Weights of a small image embedding model: width 256.
Rows from block 5 of a small image embedding model, named by matrix and row number. Rows with one number within an expert belong to one neuron, the router's apart. Each number is 128 + 32 x the weight over its row's rms, rounded and kept within 0 to 255. All counts start at 0.
After each expert's rows are labels from the 100 images, of 14976, where the router gives the expert most weight on average: "responds to" is what is common among them; "lies over" is the class under the peak. Only what is clearly more common there than usual is listed. The data: made-up waving flags.
# router: slot weights (model.blocks.5.mlp.router.weight, 16x256, trained with AdamW), inputs 0-127
# up: expert up (model.blocks.5.mlp.up, 8x512x256), inputs 0-127
# down: expert down (model.blocks.5.mlp.down, 8x256x512, transposed), outputs 0-127

# expert 3
router.6 [139 108 139 159 200 152 146 152 112 166 157 143 159 142 111  99 170 122 167 115 108 141 143 158  88 178 109  77 101 164 165 135  73 107  79 101 134 110 151 115 117 142  68 148 108 114 166 157 105 168  80  95 132  69 163 125 109 183 184  93 165 147 145 133  78  46  55 114 128 136  71 143 162 156 184 180  62 119 115 145 154 141 162 141 133 142 132 121 141  86 147 119 142 161 114 172 101 165 109 127 136 196 118 168 113 127 128 116 166  79 106 139 142 133  47 162 159  90 122  56 136 108 120  98 173 152 120 136]
router.7 [171 128 169 145 158  42 139  95  92 220 163 141 102 130 127  69 149 193 166 122 143 170 180 151 107 102 149 120  77 155 135  81 131 110  71 166 104 127 166 111 119 165 111 112 116 120 151 178 130 168 104 128  90  67 163 167  76 151 136  90 125 136 152 172 136 127 106 136 154 151 145 140 162 141 138 165 117 143 179 161 160 192 140 125 132 135  73  87 167 105 147 154 164 117 133  97 118 163  70 101 154 196 120 119  48 145 107 161 218 150 146 101  67 137 114 122 132  69  92 136 135 109 119 112 105 110 129  85]
up.0 [128  92 214 128 167 167 128 128 128 128 104  83 166 162 172 231 181 111 158 103 141 146 128 128 139 128  42 128 128 186 149 109 138 128 128 128 118 101 128 128 144 128 128 128 155 128 193  90 132 160  83 148 128  35 216 172 121 128 128 178 128 128 137 128 132 128 127 148 194  85 158 113 128 112 127  35 128 128 128 112 128  50 138 147 160  60 158 128 128 128 128 128 170 128  94 106 128 167 128 147 119 178 128 128 128 106 128 128 128 128 121 128 128 141  64 128 128  77 128 128  90 111 128  89 128 160 128 128]
down.0 [125 128 128 154 128  72 128 128 128 159 205 128 128 128 128 159 128 128  96 128 185 111 128 155 128 161 150  62 128  87 114 128 128 143 113 160 184 143 128 114 106 125 176  99 128  59 107 123 128 163 176 117  92 106 128 128  85 128 128 104 128  72 112 128 189 128 128 145 128 100 145 128 125 151 106 141 108 128 150 128 128 128 128 128 128 182 113 101  91  48 128 128 154 128 128 128 167 128 171  95 125 171 143 166 128  56 193 128 144 191  57 128 128 115  97 136 107 128 128 128 186 176 128 128 128 128  55 123]
up.1 [ 47 128 186 181  66 173 128 212 128  73 128  83 128 128 128  84 128 128 128 128  72 128 128 128 128 128 128 128 128 128 128 128 128 128 128 210  65 128 128 128 128 199 128 128 128 128 191 128 128  68 128 128 128 128 128 128 128 128 128 185 128  83 128 128 177 128 128  75 128 128 128 128 128 201  48 128 128 128  30 128 219 128 128 181 128  53 128 128 176 128 128 128 128  85 128 175 128 128 192 128 128 128 128 128 128 128 128 190 128 179 128 128 128 128 128 128 128 128 188 128 128 128 128 128 128 128 128 128]
down.1 [128 128 128 128 128  61 128  44 128 208 128 128 128 128 128 128 128 128 128 128 197 128 180 128 128 128 181 128 128 128 128 178 128  69 128 128 128  63 128 128  69  71 128 128 128 128 128 128 128 128  45 128  64 128 184 128 128 180 128 128  72 128 128 128 128 128 128 128 180 128 128 128 185 128 128 128 128 128 128  56  63 128 204 128 128 128 128 128 128  45 128 128 128 190 128  71 128 218  74 128 128 128 128  52 128 128 128 128 128 128 128 128 128 128 128 128 128 128 128 128 193 199 128 128 128  65 128 128]
up.2 [128 128 128 128  54 128 128 170 128  23 128 128 128  82 128  66 128 128 128 218 218 128 128 128  83 128 128 202 193 128 128 128 128 128 128 128  81 128 128 128 128 128 174 128 128 128 189 181 128 128 128  61 128 128 128 128  47 128 128 128 128 128 128 199 128 203 128 128 128 128 128 128 128 128 128 128  48 128 128 128 128 128 128 128  55  55 128 128 178 128  74 128 128 128 128 128 128 128 128 128  46 128 128 128 128 128 128 128 128 128 128  71 128 128 128 128 128 128 128 128 128 128 128 128 128 128  85  48]
down.2 [128 128 128 128 177  84 128 128 128 207 128 128 128 128 128  78 128 185 128 128 128 128 128 128  59 128 128 128 128 128 128 128 128 128 128 172 128 128 128  68  67 128 128  71 128 128 128 128 201 128 128 213 128 128  78 128 128 128 128 128 183 128 128  70 128 128 128 128 128 128  88 128 128 128 128 128 128  41 128 206 128 128 199 178 128 177 128 128 128 128 128 128 235 128 128  78 128 128 184  70 255 128 128 128 128 128 128 187 128 186 128 128 128 235 128 128 128 128 128 128 179 128 128 128 191  76 128 195]
responds to: emblem: no emblem; plain field; corner square
lies over: flag

# expert 7
router.14 [118 117  76  43 108 123 147 126 135  99 133 182 163 141 107 155 151 127 120 126 152 134 134  76 200 121  96  91 116  78 100  64 100 167 157 115 187 105 137 173 115 140 126 176 148 104 138 169 102 145 178  87 174 149  28 115 143 113  94  99 145 199  97 128 146 122 120  94  90  99 110  66  60  84 195 130 142 107  86 114  84 103 145 102 128 136 114  86 117 173  86 138 164 112 166 167 159  74 148 119 125 120  76 181  98  84 179 115 136 110  72 179 119 115 132 132  71 169 140 159 145 178 163  63 139 145 140 162]
router.15 [123 102  64  65 154 162 158 122 147 150 168 160 154 118 177 159 180 112  97 152 175  91 178  89 129 106  80 159 119  95  69 100  16 160 101  99 178 128 137 119 160 143 155 162 109 108 154 143 117 142 112  56 109 136 137 155 157 149 113  57 141 134  93 119 145  94 127  73 139  85 115 118  52 125 159 103  76  98  53  88  77  98 129  98 166 172 131 124 115 203 115 175 203 146 134 124 102 133 167 124 150 118  81 154  66 121 187 159 123 108  98 157 116 106 123 162 106 156 129 153 114 173 145 139 103 165 148 110]
up.0 [192 195  58 128 128 128 128 128  91  64  86 128 128  66 128 128 128 128 167 128 175 128  78 192 128 128  87 188  81 128 190 128 128 128  92 128 128  75 128 128 196  96 128 128 128 128 128 128 128 128 171 128 128 128  70 128 160  87 168 163 128 164 128 128 128 128 128  87  88 128 128 128 176 196 128 128 128 128 161 128 128 128 128 128 128 128 176 128 128 128 128 128 128 128 128 172 128 128 162 190 168 173 192 128 128  44 128 128  76 210 166 128 166 180 128  82 128 128 241 128 128 128 128 164 128 128  95 128]
down.0 [ 75 128 128 128  53 128 128 128 128 128 128 167 128 173 128  79  31 128 128 128 128 128  82 172 165 201 128  75 128 128  86 128 175 169 128 168 128 128 128 128 128  95 128  44  86 128 180 187 128 128  95 128 128 128 128 128 175 128 128 128 167  81  94  94 128 128 128 186 128 128 128 128 128  67 128 164 128 195 128  81  73  63  72 128  62 128 128 128 128 128 128 128  88  71 128 128 128 165  86 128 128 128 128  60 128 128 128 182 174 128 128 128  77  64  74 128  56 128 128 128 128  81 128  46 164 128 128 191]
up.1 [128 128 128 128 199 128 190 128 128 128 128 190 128 128 128  71 128 128  89 128 128 218 128 128 128  75 128 128 128  78 128 128 185 173 128 128 176 188  82  44 128 171 182 128 128 128 128  87 128 128  83 128 128 128 128 187 128 128 212  57 128 128 211 187 128 128  74 128  69 128 128  81 128 128 172 128 128 128 128 128 128  64  62 128 128  80 128 128 128 165 204 128 128 128 128 128 128 182 128 166  79  43  90 128 128 128 171 128  87 202 128 128 128  83 128 128 188 128 168 172 128 128 128 128 128 170 128 128]
down.1 [178  65 128 128  35 128 128 128 128 128  92 128 128 128  89 164 128  76 128 128 128 128 128 128 128 175 128 179 128 128 128  61  69 128 128 128  87 128 128 233 128 128 128 128 171 128 128 128 128 128 198 128 128 128 128 128 128 128 128 184  68 128 128 128 128  74 203 128 128 128  86 171  87  85 176 128 128 128 169 128 128 128 128 128 128 128  74 128 179 128 175  90 128 128 175  79 128 128 128 128 128 171 128 128 128 128 128 169 128  58  65 128 128 128 176 179 178 128 128 128 128 128 168 180  81 128  89 128]
up.2 [128  48 128 174 128  96 157 156 128 170 128 128  46  87 128 101 172  95  95 128 128 128 154 128 128 128 128 128 184  69 128 155  31 128  51 128 128 164 156 176 128 128 162  57 165 162 128 128 204 128  85 128 192 128  68  54 161  87 169  97 100 156  86 128 128 128 128 128 128 184 128  98 178 164 128 166 163 155 128 128 128  78  82  72 128  73  65 128 128 179  76 128 187 128 128 170 206  97 128  56 128  85 128 128  99 128  81 128 128 128 166 220 158 172 128 128 168 168 128 128 128 128 128 128 128  59 161  50]
down.2 [200 128  67 128 128 128 128 128 128 128 128 128 128 163  87 128 128 128 128 174 128 128 128 128 128 128 128 128  90 164 128 128 177  97 128 128 128  87 128 128 183 128 169 166 128  92 128 128 128 128 128 169  61  90  80 158 169 197 128 178 128 128 128 128 185 171 128 209  96 128 128 128  81 128 156 128 128 128 164 128  39 128 182 208  68 128 159 128 128  67 128 128 128 211 165 128  43 128 128 166 128 184 128 128 128 128 128  99 128 128  46 128  57 128 167  91 128 128 128  93  67 128 128 162 128 128 128 128]
responds to: three vertical bands; black
lies over: flag

# expert 1
router.2 [ 56  53 125 167 148 145 106 150 143 141 118 135 135 130 144 159  96 151 102 130 159 107  97 175  83 183  97 145 128 172 169 128 151 124 125 141 118 146  27 105 145 128 202 141 158 176 145 148 107  92 116 140  94 114 156 175  91 131 135 109 162 121 177 181 125 142  99 112  98 161 172  85 150 190 152 178 108 123 124 130  88 190  69 127 114 119  98 170  99  95 149 103 119 115 130  89 127 157 118  95  94  89 159  70 153 173 104 185 139 115 179 164 166 146 128 124  99  76 123  95 119 110 175  99  72 139 140  97]
router.3 [ 88  94 138 149 139 112 124 101 146 155 113 107 163  98 161 166  80  71  96 122 180 111 160 127 123 127 126 183 129 171 105 116 170  85 180 142  90 118  66  74 147 116 182  85 198 110 110 159 161 130 156 166 107 103 186 125  99 112 145 116  90  88 166 132 118 149 106 145  83 114 150  97  75 140 132 151 117 111 129 144 109 101  79  69 128  97 116 110  74  89 170 129 136 108 137 113 125 118 114 139  83  47 121  87 101 158  81 138 132 123 160 142 117 153 120  98 129  82  96 106 101  80 130 104  92 141  88 119]
up.0 [128 128 128 167 128 128 171  82  82  48  69 182 128 128 128 164 128 162 166 163 128 128 151 157 128 128  97  62  79 161 128 128 128 128 128 128 128 128  80 128  81  77 181  64 128 128 205 128 168  90 128 128 128 184  66  97 128 168  91 128 128 128 165 128 162 128 128 128 182 128 128 128  88 128 128 128  60 158 128  96 128  96  66 186 128 128 128 128 128 128 128 128 128 152 128 164 128 128 128 128  91 128 128 128 128 128  89  92 128 128 154 199 128 128 128 128 128 128 128 128 177 128 128 128 128 128 128 128]
down.0 [ 87 128 171  50 128 128 128 128 128  76  88 128 189 128 128 100 181  89 128 128 184  63  94  94 128  92 128 128 163  79 182 128 128 195 176 100 194  92 167 128 154 207 105 128 128 128 128 128 155 177 128 128 128 128 128 103 167 128 128 128 128 128 154 128 128  97 163 167 128 128  71 128 195 128 160 128 155  93 128 128 190 194 199 164 214 128 128  98  83  82 128 162 100 128 128 128 128 128 128 128 128 128 128 128 128 128 128 128 128  94 128 128 128  97  95  88 166 128 128 128 192 128 128  57  76 128  95 128]
up.1 [165 128 128  69 155 128 128 151 121 128 128 128  92 128 128 139  85 175 128 128 128 128 130 149 153 106  94 128 128 128  97 128 143 173 122 128 128 100 176 128 153 191 146 128 152 128  79 129 159 128 128 168 153 138 128 158 191 112 128 195 128 128 103 128 248 128 128 148 163 128 128 128 133 128 128 167 188 107 128 128 128  49 128 142 204 128 106 117 138  81 142 128  76 125 128 128 128 128 128 128 128 128 116 104 124 128 134 135 173 176  88 128 108 158 128 114 128  80  88 109  98 157  74 106 128  74 128  49]
down.1 [139 140  90 128  40 128 172 128 181 128 183 129 138 146 128 163 128  95 136 111 134  91 143 175 128 128 128 147 128  95 111 166 102  74 128 119 152 128 128 152 149 103 186 128 128 161 128 114 156 179  76 128 109 107 131 213 128 161 209 106 111 128 128 119  97 128 128 128 128 128 128 167 154 128 128 128 144 175 101  90 152  99 128  68 115 128 128  70 128 128 128 128 128  92 128  68 128 146 153 125 116 211  21 128 128  98  91 128 128 128 166 128  83 142 158 128 146 193 128  63 128 152 128 128 107 128 128 150]
up.2 [128  71  91  83 150 128 164 128 157 110 112 197 105 128 143 128 128 128 148 102 202 128 224 128 146 146 128 159 190 169 128  63 179 128 128 128  17  72 128 182 114 116  97 128 128 172 102  87 128  47  81 128 128 169 114  88 128 128  46 189 128  83 128 128 128 115 128 128 128  69 103 173 163 163 168 108 128 167 109 128 128  89 141 165 112 128  86 167 128 128 174 114 148 128 153 190 128  85  50 148 128 162 128 152  65 110 171 170 172  85 128 153 153  88 128 128 128 168 116  68 151  87 151  78 149 104 106 128]
down.2 [128 226 111 128  98 100 128 128 128  86 102 116  89 142  71 128  77 154 108 128 128 152 128 128 184  94 156  79  75 128 156 147 128 128 128 128 128 128 108  45  96 164 149 142 158 109 167 160 182 143 161 141 167 108 163 128 114 106  84  77  72 128 169 128 158 128 128  79 152 128 128 157 100 116 114 169 128 106  83 128 128 177 128 117 147 163  93 150 128 182 128 104  82 110 128  74  76 128 128 146 128 152 219 111  96 128 128  87 151 105 102  89 111 128 128 128 174 158 105 128 128 185 192 106 107 128  99 159]
responds to: many stripes
lies over: flag

# expert 4
router.8 [129  72  83 117 132  90 124 105 116 195 163 155 109 140 166 140 141 167 114 123 161 171  93 177 100 188 182 154 117 162 182 106 150 125  93 137 162 133  69 129 113 102 138 136 114 118 136 146  88 133 141 119 112  91 135 148 121 175 165  69 116  93 149 172 179 134 120 115 123 102 133 115 157 163 157 192  80 144 135  84 110 174 119 123 147 156 133 162 151  54 208 137 133 147 135  97 136 167  43 108 129 103 156  90 126 197  99 156 206 122 121  82 141 105 134 139 136  37 109  89 172  79 157 109 113 164 136  88]
router.9 [149 129 163 188 160 132 110 113 114 119 101 155 105 137  75 121  88 180 133 145  87 178  90 189 103  61 190 104 129 121 176 126  93 170  70 119 136 101  64 121 114 101 113  61 136 108 161 108  70 186  75 169 132 100  96 121  97  88  90  84 125 119 165 193 112 113  97 129 177 176 146 138 119 171 129 187 141 184 111 102 104 206 143  90 141 168 123 109 161 155 179  91 109  99 169 131 142 119  78 128  94 126 115  72 146 137 111 160 140 142  98  81 147 134 106 110 170 120 156  85 157 146 136 108 159 183 109 101]
up.0 [128 128 128 158 128 128 189 128 161 128  94  83 128 163 170  88 128  63  66 128 128 169 160 128 192 128 128 161 159 128  95 186 128 128 128 128 167 128 128 128 128 128 128  93  90 128 158 128 197 128 128 128 128  91  86  95 128  85 128 128 157  86 128  88  67  70 149 128 156 170  80 128  58 128 128 128 128 128 166 128 176  74 128  69 157 190 181 128 128 128  90  84 190 128 101  80 128  70 128 128  87 128 128 180 163 128 128 205  81 128 128 128  85 128 128  74 128  70  78 159 161 128 128 128 169 128  99 161]
down.0 [128 158 128  92 128 128  72 128  88 128 128 128 128 106 150 176  80 128 192 128 128  88 128 158 153 106 128 128 213 128 128  81  89  88 128 128 159 128 128 170 128  85 176 104 128 128 158 128  81 154 128 128 128 128 128 177 171 196 169 187  86 155  73 110 149 128 108 128 180 171 128 156 149 156 128 171  99 173 189 156 128 154 128 165  73 185 160 128 128  44 128  96 128  75 100 128 128 175 171  35 100 152 169 147 128 128 103  58  80 111 128  80 128 103 128 188  93 152 128 128  77 128  95 128  98 147 128 128]
up.1 [145  93 159  92 128  89 128 139 150 176 194 128 128 176 180 186 128 128 128 113 150  76  99 155 169 128 128  72  91  93 153 128 128  86 222 108 128 112 172  92 137 128 128 128  72 130 170 128 108 128  52 128 111 157 128 195 195 128 108 128 128  95 160 146 128  35 128 142 128 184  50 146 126 106 128 208 128 104 142 223 212 128 128  56 128 111 242  64 148 104 169 128 128 109 121 128 154 137 178 128 116 128 113 128 128 153 128 128 128 128 166 128  84 128  97 141 102 138 158 121 177 128 128  85 174  84 128 128]
down.1 [184 128 159 166 128 128 180 139  72 104  95 128 110 146 141  86  84 102 113  49 128 128 137  67 109 128 128 109  82 128  96 129 131 128 157 121 128 128 128 150 128 161 128 128 128 128 112 157 128  86 103 128 116 175 110 128  90 105 109 137 141  81 146  92 128 182 134  65 128 163 159 160  70  96 196  89 115 128  77  61 128  93 114  86 128 157  95 128 175 128 161  67 128 128 102 173 104 128 128 161 172 128 128 128 160 128 151 173 187  73 128 155 164 128 184 154 194 106 128 128 108  90 167 128  79 166 115 128]
up.2 [181 128 128 189 128 177 128 128 128 128 116 156 128  77 128 128 128 128 106 128  99 193 128 186 128 116  98 128 158 128 160  38 154 159 128  53 149 128 128 139 128  95 128 128 161  96 110 174  61 128 138 136 104  99 183 147  72 128 155 114  94 128 174  77 101 128 110 133 128 128 176 120 124 128 169 114 104 106 128  71 194 128 201 161 128  95 116 128 106 162 128 165 128  93 128 128  92 128  55 128 128  97 132 105  25 102 132 121 128 128 159 149 104  94  82 128 112 108  73 131 117 168  99 155 164 100 128 128]
down.2 [ 82 128  85 128 128 102 172 128 151 128 128 182 128 150  98 135 128 128  81 117 128 131 128 128 159 107 139 147  57 128 128 128 151 130 113 134 128 129 190 117 128 106 116 134  69  60 145 145 121 128 142 128 128 128 166 128 128 128 128 105  95 125 143  96  88 166 143 115  97 128  68 168 128 169  51 102 158 128 167  82 168 115  67 133 101 109 103 157  58 106 128 128 128 167 131 115 156 140 173 128  74 175 141 176 128 189  85 128 128 137  93 192 111 128 128 153 110 149 128 138 128 127 128 128 111 174  84 148]
responds to: two horizontal bands; emblem: no emblem
lies over: flag

# expert 5
router.10 [ 68  53  75 114  94  99 100 127 165 183 136 130 153 150 166 153 105 138 138 175 193 192 162 134 116 149  97 132 109 165 165  99 121 194 134 140  92 100  85 106 135 146 184 110 167 126 146 139  93 124  82 135 139 116 102 109  62  94 138 134  96 160 150 133 135 129  88  88  47  93 101  98 120 136  80 111  85 104 137 127 104 144 132 109 142 197  75 106 118 129 111 134 140 138 132  85 120  84 133 113 108 113 107 127 122 189  64 118 132  78 140 106 101 137 118 130  80  83 131 128  78 146 189 143 114 141 119 168]
router.11 [ 59  60  74 118  73 112  86  69 151 165 135 155 150 152 176 174 146 100 134 167 164 159 151 159  93 136 108 145 134 203 162 100 129 174 121 161 111 119 107  96 133  96 141  95 165 103 121 158  97 147  69 134 119 115 139 115  51  81 142 128  67 121 109 207 128 156 106  96  89  92  97  96 130 107 132 157  58 103 125 110  76 177 120 130 158 124  92 144  89 100 145 170 155  96 139  77 130  90 127 134 123 114 152 109 116 193  54 144 129 111 150 143 163 172  99 121 117  93  99 105  99 122 162 156 104 158 135 136]
up.0 [128 128 128 128  98  90  84 106  97  87  88 128 159 128 150 175 177 128 128 128  98 128 128  69 192 128 150 179 176 160  55 170 205 128  93  74 128 128 195 161 152 128 128 160 128  78  68 128 128 128  97 171 163  96 128 128 128  87 128 172 128 128 100 128 128 128 102 128 128 128 128 160 193 128 128 158 191  94 161  82  98 178 167 128 195 128 158  86 128 128  89  88 128 181 128 128 128 150 128  83 128  91 154 128 128 128  89 128 154  92 177 128 128 128 177  90  97  93 171  41 159 128 165  92  96 165 128  72]
down.0 [ 89 128 128 163 165 128 128 128 128 128 184 183 128 128  95 157  65  96 158 128 157 156 103 168 128 185 154 128  68  84 196 160  78 128  76 128 128 128 128 128  80  98 194 128  89 168 174 164 128 128  73 100 128  86 128 128 128 128 128 128 128 128 128 128 128 128  84 128 128 128 128  93  53 128 128 128 128  99 152  87 198 128  71  88 128 128  76  77 128 102  88 128 104 128 173 128 128 176  83 128  75 155  87 128 102 128 160 128 128  78 128 128 128  98 128 128 128 128 128 163  79 128 155 128  90 128 168  90]
up.1 [128 128 152 143 125 119 128 128 162 163 100 105 128  77  89  80 217 128 128 165 128 183 194 130 118 159 102 128 146  75 128 128 128 128 136 123 128 102 154 125 140 203 128 107 166 128  67 128 128 128 163  73 128 128 159 155 128 102 129  98 128 128 170  96  77 128 128 167 128 128 128 163 173  64 153 128  66 128 128 171 136 128 128 128 167 255 128  51 155 128 122 198 146 128 128 128 142 114 128 128 157  77 123 152  73 128 170  94 128 210  85 202  83 163 128 128 128 128  98 128 184 163  83 128 128 128 131  87]
down.1 [ 53 128 130 113  74 109  74 128 101 131 128 128 133  88 128 124 128  82 189 128 144 107 109 118 128 179 128 128 151 142 183 128  95 155 109 128  61 151 128 161 157 128  88  93 127  82 110 128 207 151 128 128  99  34 141 128 128 127 187 156  70 186 128 108 101 109 159 110 128  89 118  77 109 150 128 128 128 128 128 151 128 168 142 213  96 110 140 184 128 119 128 128 103 153 102 179 173 163 108 128 147 128 184 138 154 158 197 128 167 176 182 153 173 159 172 128 179 128  63 128 165 128 121 142 131 159 128 150]
up.2 [120 142 184  58  96 166 181  95 130 141 153 156  53 128 128 134 161 144  56 169 172 119  80  88 104 111 144 171 128 109 150 214 173 128 128  62 145 207  98 131 128 128 180 128 128 128 168 128  81 128 138 147 107 117 146 177 142  97  79 142 128 142 128 128 128  99 125 128 128 128  73 128 113 128 128 128 128 128 151 128 128 176 142  74 110 107 128  89 107 128 128 109 203 101 128 129 128 159 128 128  61  77 128  89 162 116 128  81 113 146 196 128 104  74 152  48 131 157 128 152 118 150 145 145  84 146  89 155]
down.2 [128 154 117 128 128 128 114 128 161 198  88 175 132 196 179 128 158 110 205  89 161 116 147 128 106 163 186  93  81 128 128 128  94 113 159 196 128 128 218 128 135 178 128  96 152 186 158  63 144 128 163 101 131 128 122  91 156 128 107  91 149 128 123 128 134 128 102 128 159  88 128 125 110 167 133  78 106 128  84 128 181 104  83 140 119 128 182 159  96 108 168 197 128 128 128 106 102  73 128 151 162 155 159 108 142  90 154 128 160 146  78 141 173 135 110  99  92 128 128 150 128 128 105 156 101 128  93 122]
responds to: diagonal split; three horizontal bands
lies over: flag

# expert 6
router.12 [144 136 171 203 150 140 168 162 126 136  90 157 143 109  95 141 115 158 142 181 140 107 183 165  92 153 135 119 110 161 103 145 168  99 168 149 116 100  68 106 148 124 161 105 115 117 122 112 126 129 104 123  88  86 132 149  93 120 204  94  99  79 145 186  76 107 112 146 111 154 159 133 109 141  89 159 143  86 125 135  66 167 119  95 107 133  86 155 116 137 156 105  95 126 112 156 146 137  99 189  76  74 141 108 126 150 112 156 135 110 158 124 163 166 148  97 176 142 153  74  83 127 157 157 127 101  69 111]
router.13 [141 123 144 158 122  98 133 163 100 119  88  43 151  90 168 143 149  96 120 146 172 144 127 129  93 137 107 117  64 145  99  94 151 121 143 168 137  54  94 128 119 145 143  96 125 118  97 142 134 173 149 156  75 160  93 158 119 145 154 138  95 108  65 209 119  99 126 146  94 177 193 105 137 189 111 179 161 114  78  87 116 141 160 119 111 121  82  99 135 155 165  66  97  95 169  97 107 100 116 189 118 114 190 102 161  95 100 167  97 120 161 160 143 136  79 121 127 143 110 143  75 168 147 134  96 133  97 108]
up.0 [101  65 178  75 128 128 153 128 102 128 128 128 128 152 128  27 158 166 128  85 166 128 128 128  96 128 128 128 128 177 128  91 128 128 128 128  86 166 166 150 158 128  76 195 158 128 128 128  94  94  88 174 150 101 155 173  88 128 149  85 128 128 128  98 128  71 159 154 128 103 128  97 128 157 128 159  70  62 164 128  95 128  91  61 128 128 128 128 128 128 128 153 154 195 163 168 128 128 174 128 145 104 149 128 153  97 128  97 128 190 178 128 128 128 128 128 102 128 128  60 128 167 128 107  72 128 106 128]
down.0 [176 128 100  99 149 174 178 128 105 102  65 150 207 162  99 128 128 128 100 128  88  95 170 102 128 155 197 156 186 128 128 128 192 168 128 128 182 128  96 151 128  83 155 128 106 128  95 178 169 167 128 128  33 158  41  86 128 171 159 128 128 128 128 128 128 156  61 128 152 128 128 160 128 161 148 171 153 128 128 178 128 161 149 128  95 128  64 128 128 128  87 128 128 128 128 128 128 157  42 128 180 180 128 128  95 190 175 111 150 128 128 128 106 181 106 128  90 153 155 128 128 128 128 106 128 174 150 128]
up.1 [128 128 128  98 128  91 128 153  82 181 217  85 120 128 156  95 128 128 128 128 160 128 128  96 128 152  82 186 128 128 120 128 102  74 216 128 128 201 128 145 128 161 128 128 128 128 128 121 111 128 168 163 170 128 128 128  97  89  89 128 155 128 128 128  97 111 128  99 128 128 128  81 178 179 130 111  71 128 150  61  91 128  63 128 159 128 128 173 105 161 169 128 128  91 181 144 100 128 139  77 164 101 152 158  97 128 141 101 128  71 128 211 128 128 158 128 172 181 114 128 128 128 128  91 128 128 109 128]
down.1 [111 128 128  77 162 148 128 167 142 128 116 128  81 217 128 181 128 128 128 114 137 128 128 128  77 112 128  96 160 187 140 164 119  99  84 211 128 154 128 128  91  81 128 128  95 128  91 128 128  89 123 128  50  98 128 128 146 128 128  77 116 145 170  75 128 128 128 128 147 128  68 118 162 128 128 145 105  78 128 170  32 128 128 137 133 143 128 117 157 147 100 208 160 128 124  92 128 128 128 154  99 128 113 128 158  47  60 128 170 122 146 145 135 128 155 153 128 128 105  81 183 128 166 128  73 128 127  56]
up.2 [176 168 128 103  58 128 128 128 158 128 101 128 177 128 128 162 128  82 162 128  99 128  73  91  92 128 176 128 128 185 128 128 128 128 128 128 157 128 169 128 128  95 128 128 128 128 128  86 128 170 128 155 200 128 128 100 128 128  78  97 185 128 128  91 128 128 169  85 128  91  78 128 128 173 100 128 128 159  53 128  95  89 173 128 128 128  96  50 128 128 128 128 128 128  92  87 180  92  92 128 128 128 128 194  70 128 128 128 128 128 128  35 158  88  98 128 128 128 128 171 172 128 166 128  68 174  67 128]
down.2 [128 172 100  79 161 128 128 128  80 196  72 128  77 128 128  92 128 128  16  80 169 183 128 162 174 128 128 128 170 128 128 100 159 100 185 128 128 128  88 128 128 128  94 128 163 208  86 191 128  93 162 180 128  92 193 128 128 128 175 128  94 128 128 128 128 128 160 128 128 128 128 128 128 207  71 128 128 128 161  82 159 128 128 164 159  76  94 128 128 128  83  88  93 128 128 173 128 128 128  95 100 128 128 128 128 128 128 128 128 128 164 128 128 210  89 128 128  74 128 128 128 157 128 128 128 128 128  82]
responds to: many stripes; saltire
lies over: flag